From a checkpoint of a small encoder-decoder audio transcriber.
Training: normuon at rate 0.021, 8700 steps, batches of 256.
Data: trained on two synthetic voices taking turns or overlapping, over music, noise or silence, 26041 training examples, 85.5 epochs.
Rows from block 5 of the text decoder, named by matrix and row number. Rows with one number belong to one attention dimension. Each number is 200 + 20 x the weight over its row's rms, rounded and kept within 0 to 999. All counts start at 0. After the name is the row's rms in percent of the matrix's.
# q: cross-attention query (decoder.blocks.5.cross_attn.q.weight, 256x256), inputs 0-85
# k: cross-attention key (decoder.blocks.5.cross_attn.k.weight, 256x256), inputs 0-85
q.117,104,195,174,204,188,173,205,220,150,180,229,181,191,204,191,207,201,158,192,178,203,201,215,196,211,196,202,168,198,218,202,227,146,226,232,198,196,226,235,197,202,235,188,210,228,203,185,231,170,230,231,179,186,194,237,199,192,209,148,174,176,234,195,203,197,205,180,195,212,198,214,224,218,191,199,223,215,221,224,196,200,200,188,206,208,214,225
k.117,103,228,187,209,205,208,187,199,182,197,199,232,221,228,213,193,194,195,214,179,183,164,177,205,249,208,190,199,162,218,211,208,196,224,219,210,229,218,219,216,185,209,183,197,180,190,158,213,194,187,203,202,186,196,213,188,200,169,168,191,193,229,180,187,158,231,207,202,189,220,170,226,183,197,228,184,209,191,177,162,203,243,186,200,198,180,192
q.118,106,200,175,202,188,187,206,213,182,197,205,215,186,189,193,190,177,177,192,209,219,216,222,196,215,186,168,180,231,183,210,188,188,191,210,214,224,264,198,192,170,223,184,199,200,196,189,212,189,208,215,201,195,220,260,190,226,161,187,240,163,189,185,201,201,200,221,191,208,213,197,195,210,157,223,177,203,199,175,203,176,202,205,165,187,203,178
k.118,100,217,202,213,219,214,217,207,225,202,215,202,180,213,191,217,227,226,212,189,191,175,184,226,205,188,223,162,169,180,243,175,189,231,188,197,269,183,191,220,188,205,176,204,202,216,192,166,178,181,200,194,219,168,218,208,180,199,173,217,167,210,233,209,207,193,222,198,144,196,185,202,212,196,188,209,216,218,159,213,246,239,207,197,209,201,189
q.119,092,211,223,212,197,223,194,182,201,205,176,166,225,218,208,179,191,218,182,230,188,215,175,163,236,206,194,205,226,179,200,162,160,224,215,200,262,213,216,220,207,214,211,224,176,205,210,176,177,219,191,232,198,191,197,200,230,182,215,207,199,167,187,191,213,195,213,163,194,202,204,185,180,197,167,209,233,217,171,203,225,161,188,212,188,208,179
k.119,090,192,206,201,208,204,224,203,170,178,185,241,186,196,180,174,211,203,207,239,214,200,203,188,180,199,205,214,208,209,226,191,212,186,191,201,199,177,217,205,220,206,204,227,214,210,172,167,212,150,224,209,195,173,165,181,183,195,216,227,201,203,216,218,207,221,210,192,176,187,216,189,238,192,203,158,253,213,216,185,218,225,230,200,229,213,177
q.120,106,250,194,133,175,248,229,209,193,206,205,219,180,190,181,200,170,202,160,208,251,199,205,162,233,189,210,214,176,215,205,232,198,234,164,218,208,182,167,168,194,204,198,200,192,216,178,203,177,225,222,211,190,187,200,207,215,227,193,188,215,212,187,211,196,168,183,185,227,208,198,213,164,156,190,189,209,197,179,186,169,199,216,190,191,201,177
k.120,105,161,171,177,235,194,187,169,195,225,186,213,176,194,199,192,227,204,210,195,177,203,189,210,183,220,203,213,196,189,212,177,174,192,187,223,185,195,189,162,179,178,209,205,183,224,211,188,176,189,185,200,157,183,194,179,233,212,221,198,201,171,207,173,187,188,231,194,216,197,183,240,163,180,175,206,225,188,149,207,179,202,227,199,177,176,183
q.121,095,210,174,212,211,161,215,224,189,193,192,204,185,205,208,202,200,192,200,183,197,202,181,202,176,202,214,200,195,202,201,200,233,251,203,170,196,166,162,234,207,187,227,203,197,207,193,226,203,210,218,189,172,191,255,193,212,220,205,225,161,195,227,186,203,183,174,178,195,215,215,215,187,197,208,224,202,180,196,190,196,226,193,170,219,192,178
k.121,092,180,191,203,163,220,208,234,220,193,196,187,172,162,200,167,171,193,196,207,185,222,166,225,194,196,205,202,183,168,191,194,194,199,209,231,198,198,220,242,232,184,183,203,206,212,217,158,211,169,190,178,194,198,203,194,192,182,198,196,222,172,189,200,176,194,194,212,205,198,217,205,162,204,206,208,235,214,191,197,193,224,200,185,188,198,179
q.122,096,209,231,217,212,186,224,210,191,186,208,207,168,228,166,191,217,155,237,170,216,221,207,181,199,197,176,222,255,231,193,178,203,173,189,196,177,248,226,213,185,182,217,185,188,196,186,190,180,203,198,190,189,201,199,216,203,172,172,169,208,204,210,227,199,196,201,184,209,204,219,224,221,191,237,201,183,204,195,212,198,214,248,152,205,224,163
k.122,096,196,204,174,163,216,222,207,206,224,208,237,237,221,193,178,206,192,193,208,176,159,232,238,176,206,191,159,215,201,209,226,176,196,152,196,197,150,175,227,140,202,161,204,234,209,225,187,195,179,188,197,203,184,232,194,195,214,230,207,197,206,205,196,194,175,199,221,221,192,192,162,183,191,197,205,200,195,192,232,203,201,194,194,207,256,211
q.123,100,208,205,199,198,196,176,169,223,224,194,199,207,192,215,223,211,182,214,210,195,224,245,226,222,183,230,191,189,203,218,189,167,242,169,175,218,214,178,214,175,212,174,180,180,180,172,218,195,174,202,191,173,239,190,211,188,198,159,210,199,195,216,176,221,188,177,205,221,181,187,216,234,177,216,182,226,217,233,210,195,214,196,212,221,203,190
k.123,099,217,209,189,235,209,187,201,207,227,222,218,187,215,197,194,211,211,186,153,231,211,189,185,185,198,205,183,208,213,181,179,233,181,200,212,224,202,201,182,228,193,187,187,213,174,225,196,148,236,193,218,194,182,188,194,193,176,196,200,238,209,203,272,176,206,187,192,209,205,212,169,215,209,191,220,233,194,230,217,235,193,192,212,173,172,173
q.124,104,192,216,159,216,207,204,207,173,195,186,255,212,154,222,200,192,205,197,166,203,178,233,178,223,229,193,189,228,203,236,203,177,177,188,201,195,173,186,165,181,204,196,215,161,203,189,192,209,193,178,197,233,211,156,190,235,202,196,215,232,168,191,186,194,206,197,225,192,253,180,207,194,184,196,189,211,185,169,164,200,224,190,174,235,174,195
k.124,109,230,204,199,162,200,213,223,194,239,208,174,184,195,207,220,257,207,191,198,194,165,215,172,186,168,200,200,215,186,178,186,184,220,192,211,191,174,195,189,219,187,192,217,187,201,219,202,227,216,166,199,217,208,218,214,223,189,206,211,181,223,237,181,227,175,217,209,244,181,230,193,185,186,196,167,192,200,211,194,177,193,187,171,185,225,202
q.125,096,166,205,194,244,198,206,217,220,170,254,221,190,188,209,197,193,199,176,197,214,204,162,232,236,216,175,237,185,238,243,213,195,177,213,219,174,206,226,198,195,238,226,216,218,153,216,199,205,213,177,179,194,159,241,157,192,219,196,204,207,214,210,208,206,162,184,170,185,205,213,192,176,188,222,218,201,246,195,224,189,207,224,203,190,171,209
k.125,099,207,224,172,197,191,218,215,223,170,197,221,199,189,170,214,215,201,226,222,204,179,216,166,176,210,168,199,218,186,188,196,189,220,194,161,197,209,194,179,235,197,186,186,207,195,187,183,173,212,196,184,202,228,196,190,194,174,173,183,235,226,204,167,227,184,210,208,172,190,214,212,198,211,189,213,218,230,217,178,215,186,175,211,233,219,187
q.126,093,230,211,166,234,198,185,169,230,232,196,190,218,193,233,216,208,206,170,198,186,198,199,215,206,216,188,162,159,189,179,202,214,215,201,198,217,213,197,216,187,220,199,152,207,204,225,180,185,212,208,201,170,199,205,198,231,183,189,198,240,208,211,201,183,171,191,185,183,204,200,168,242,220,215,203,223,214,211,225,214,185,199,233,225,209,214
k.126,095,225,213,217,212,248,192,186,228,198,192,162,183,173,182,207,175,186,171,221,200,223,204,239,221,199,171,207,192,215,183,193,162,236,181,208,187,216,176,156,190,207,173,189,217,204,215,217,193,176,204,206,208,207,182,180,170,223,188,202,190,204,193,213,208,235,214,235,181,178,195,193,203,186,203,198,201,236,203,207,250,197,208,203,192,215,194
q.127,109,190,223,210,228,231,233,233,211,197,193,210,176,179,217,167,213,202,246,221,185,202,217,196,244,200,182,211,188,202,205,216,200,193,203,220,201,175,214,182,182,180,195,198,225,178,220,174,192,178,227,209,185,212,164,213,208,194,204,208,207,171,195,209,203,222,197,197,183,190,225,228,173,216,198,200,180,209,212,252,182,198,177,191,212,180,225
k.127,108,233,214,177,170,202,207,208,169,204,194,193,221,191,198,213,201,240,187,174,189,182,204,148,204,228,194,197,183,206,194,210,187,168,217,205,218,163,191,221,200,177,210,156,211,181,185,204,177,179,182,212,170,201,199,178,228,218,214,204,191,208,196,169,204,174,182,238,213,180,206,206,210,233,165,173,207,228,178,207,226,203,216,175,216,177,208
q.128,097,175,183,202,186,201,182,207,214,203,235,213,201,219,216,205,215,199,194,201,211,187,182,187,244,195,220,203,217,196,191,203,216,217,205,188,183,209,201,159,211,236,213,184,204,232,205,204,210,194,181,197,178,176,202,168,194,226,199,201,178,212,224,212,220,173,215,234,180,214,216,205,210,213,211,201,221,188,226,165,162,194,250,178,193,167,191
k.128,096,187,207,215,190,223,213,196,193,201,198,237,192,179,211,245,201,190,208,185,181,198,204,221,202,202,235,232,177,169,145,198,232,185,184,201,192,184,186,224,192,198,171,185,189,215,215,180,182,198,208,222,196,206,198,178,180,187,190,181,185,243,212,220,212,192,217,188,211,200,258,186,188,182,213,240,244,169,201,204,216,203,193,181,216,190,189
q.129,108,158,193,207,198,187,212,203,186,204,210,195,173,173,209,196,227,175,213,239,228,214,204,184,206,180,206,185,198,244,222,211,176,232,147,182,181,196,191,198,203,185,168,175,176,225,220,201,206,232,215,186,232,193,185,240,222,153,176,200,231,198,187,208,209,186,235,219,177,185,195,229,188,193,199,206,195,184,178,196,202,224,211,223,198,174,195
k.129,110,213,174,206,236,204,194,183,215,202,196,199,186,212,200,173,189,205,213,178,163,197,161,187,210,165,211,227,185,209,221,209,245,169,209,196,216,167,183,203,193,204,193,181,151,210,167,208,199,195,213,205,189,211,198,204,175,199,176,190,190,220,210,213,203,173,196,217,194,224,211,171,223,217,148,238,241,239,187,208,204,206,174,178,222,197,195
q.130,092,244,190,188,280,191,200,181,174,219,170,204,208,186,198,211,209,200,199,198,225,250,211,180,213,202,158,188,194,182,189,187,180,192,191,234,206,202,168,211,210,209,203,190,200,201,189,208,259,184,246,168,178,203,181,213,208,210,188,157,194,212,182,193,225,177,173,217,203,191,196,174,209,189,189,217,179,201,167,185,189,191,218,187,191,193,200
k.130,097,212,194,208,229,190,173,206,213,175,193,203,204,179,173,162,193,171,199,175,225,196,208,183,202,207,208,169,219,208,217,214,213,175,185,189,193,177,187,192,170,185,179,171,237,161,185,230,223,212,172,194,211,185,238,192,176,223,228,204,198,199,168,191,188,191,231,213,210,217,168,198,222,206,206,191,213,211,180,189,170,164,170,182,212,226,242
q.131,095,211,223,178,192,197,206,213,183,205,241,175,200,201,223,184,181,193,191,213,168,182,182,194,192,213,194,224,177,212,213,197,182,204,208,182,190,209,236,204,208,203,208,202,214,198,235,214,211,194,170,215,215,212,188,202,206,201,214,224,196,221,204,202,182,219,240,160,177,210,221,201,199,216,181,208,189,220,174,185,170,196,229,182,149,196,220
k.131,099,207,211,230,179,194,192,208,156,207,175,201,187,148,169,228,217,211,185,174,208,210,202,157,187,264,203,234,201,181,197,211,185,198,198,187,210,185,204,224,233,224,196,206,197,209,195,228,223,152,233,182,178,202,204,190,191,183,233,204,212,208,215,209,178,225,167,206,208,173,244,168,208,165,213,207,183,198,213,223,193,190,170,215,194,176,196
q.132,098,208,199,214,213,212,185,232,195,214,178,202,200,187,215,215,196,186,199,201,236,229,210,199,222,172,213,218,193,223,217,194,231,225,193,215,194,184,197,182,210,208,218,200,204,188,165,180,190,180,202,194,213,186,199,229,214,222,198,187,197,169,178,196,203,226,195,205,200,164,210,208,255,172,198,170,201,222,206,187,191,223,186,189,246,203,210
k.132,102,210,217,181,184,243,219,197,204,243,194,218,195,222,205,243,210,199,194,221,224,160,150,232,191,199,213,176,203,233,207,197,226,216,172,200,175,211,248,190,219,197,220,241,217,179,168,186,217,183,195,199,160,202,183,176,186,205,231,204,191,205,209,209,164,202,193,184,217,236,177,210,194,187,214,211,188,191,202,214,207,230,206,144,226,193,242
q.133,100,199,195,207,233,190,227,183,214,220,191,193,181,194,201,246,222,188,180,170,238,196,232,209,219,166,196,207,207,183,205,197,181,164,186,206,207,201,203,178,221,185,201,208,192,218,194,153,190,225,195,202,220,192,189,205,215,214,215,181,179,195,229,201,208,217,214,210,197,159,186,188,189,196,191,204,155,237,177,179,226,229,209,233,192,192,197
k.133,094,180,190,231,234,211,174,216,187,202,192,208,208,201,207,209,252,189,216,209,193,214,200,170,181,209,177,228,183,208,191,190,204,166,210,207,178,160,215,206,182,198,191,206,200,181,217,194,217,166,187,200,188,205,179,210,169,224,198,194,213,183,178,205,184,184,207,215,184,196,228,195,173,209,208,191,190,220,219,203,173,172,184,207,218,205,216
q.134,099,187,211,232,220,224,196,231,212,193,190,191,178,189,177,185,175,204,202,171,181,182,210,202,180,186,244,190,190,222,191,222,196,204,213,198,198,210,205,216,199,217,201,194,235,212,236,230,187,173,206,161,254,168,232,174,200,209,207,198,213,206,191,259,196,198,207,206,211,179,206,217,199,186,157,205,228,196,176,232,213,221,199,186,203,178,224
k.134,105,205,214,157,192,192,211,205,210,197,192,185,197,176,213,203,177,227,203,172,208,197,199,181,193,173,215,250,196,169,201,194,180,181,176,201,197,216,205,223,209,171,182,172,193,206,212,185,165,195,166,190,216,215,209,201,203,199,225,182,232,200,182,193,195,178,192,227,147,160,197,233,211,216,186,214,181,196,229,224,225,213,237,187,232,198,170
q.135,101,178,214,219,170,183,176,183,190,184,228,178,185,173,187,181,181,192,185,196,180,177,213,185,157,238,225,185,204,203,212,203,234,181,194,209,188,163,204,214,223,191,228,212,210,198,230,244,175,187,187,194,191,186,156,211,194,190,174,227,211,192,194,200,178,227,168,222,205,199,188,183,207,214,201,218,216,206,212,188,186,187,152,216,217,194,187
k.135,099,204,204,165,231,194,211,200,223,206,189,195,213,202,198,206,219,199,205,197,196,232,185,212,195,227,185,240,229,204,182,190,225,201,182,171,196,231,217,227,181,218,202,193,214,171,207,229,201,225,206,211,211,197,224,192,215,198,206,200,197,217,206,206,245,221,208,216,248,190,187,208,201,198,176,197,224,222,237,194,229,177,199,235,211,231,231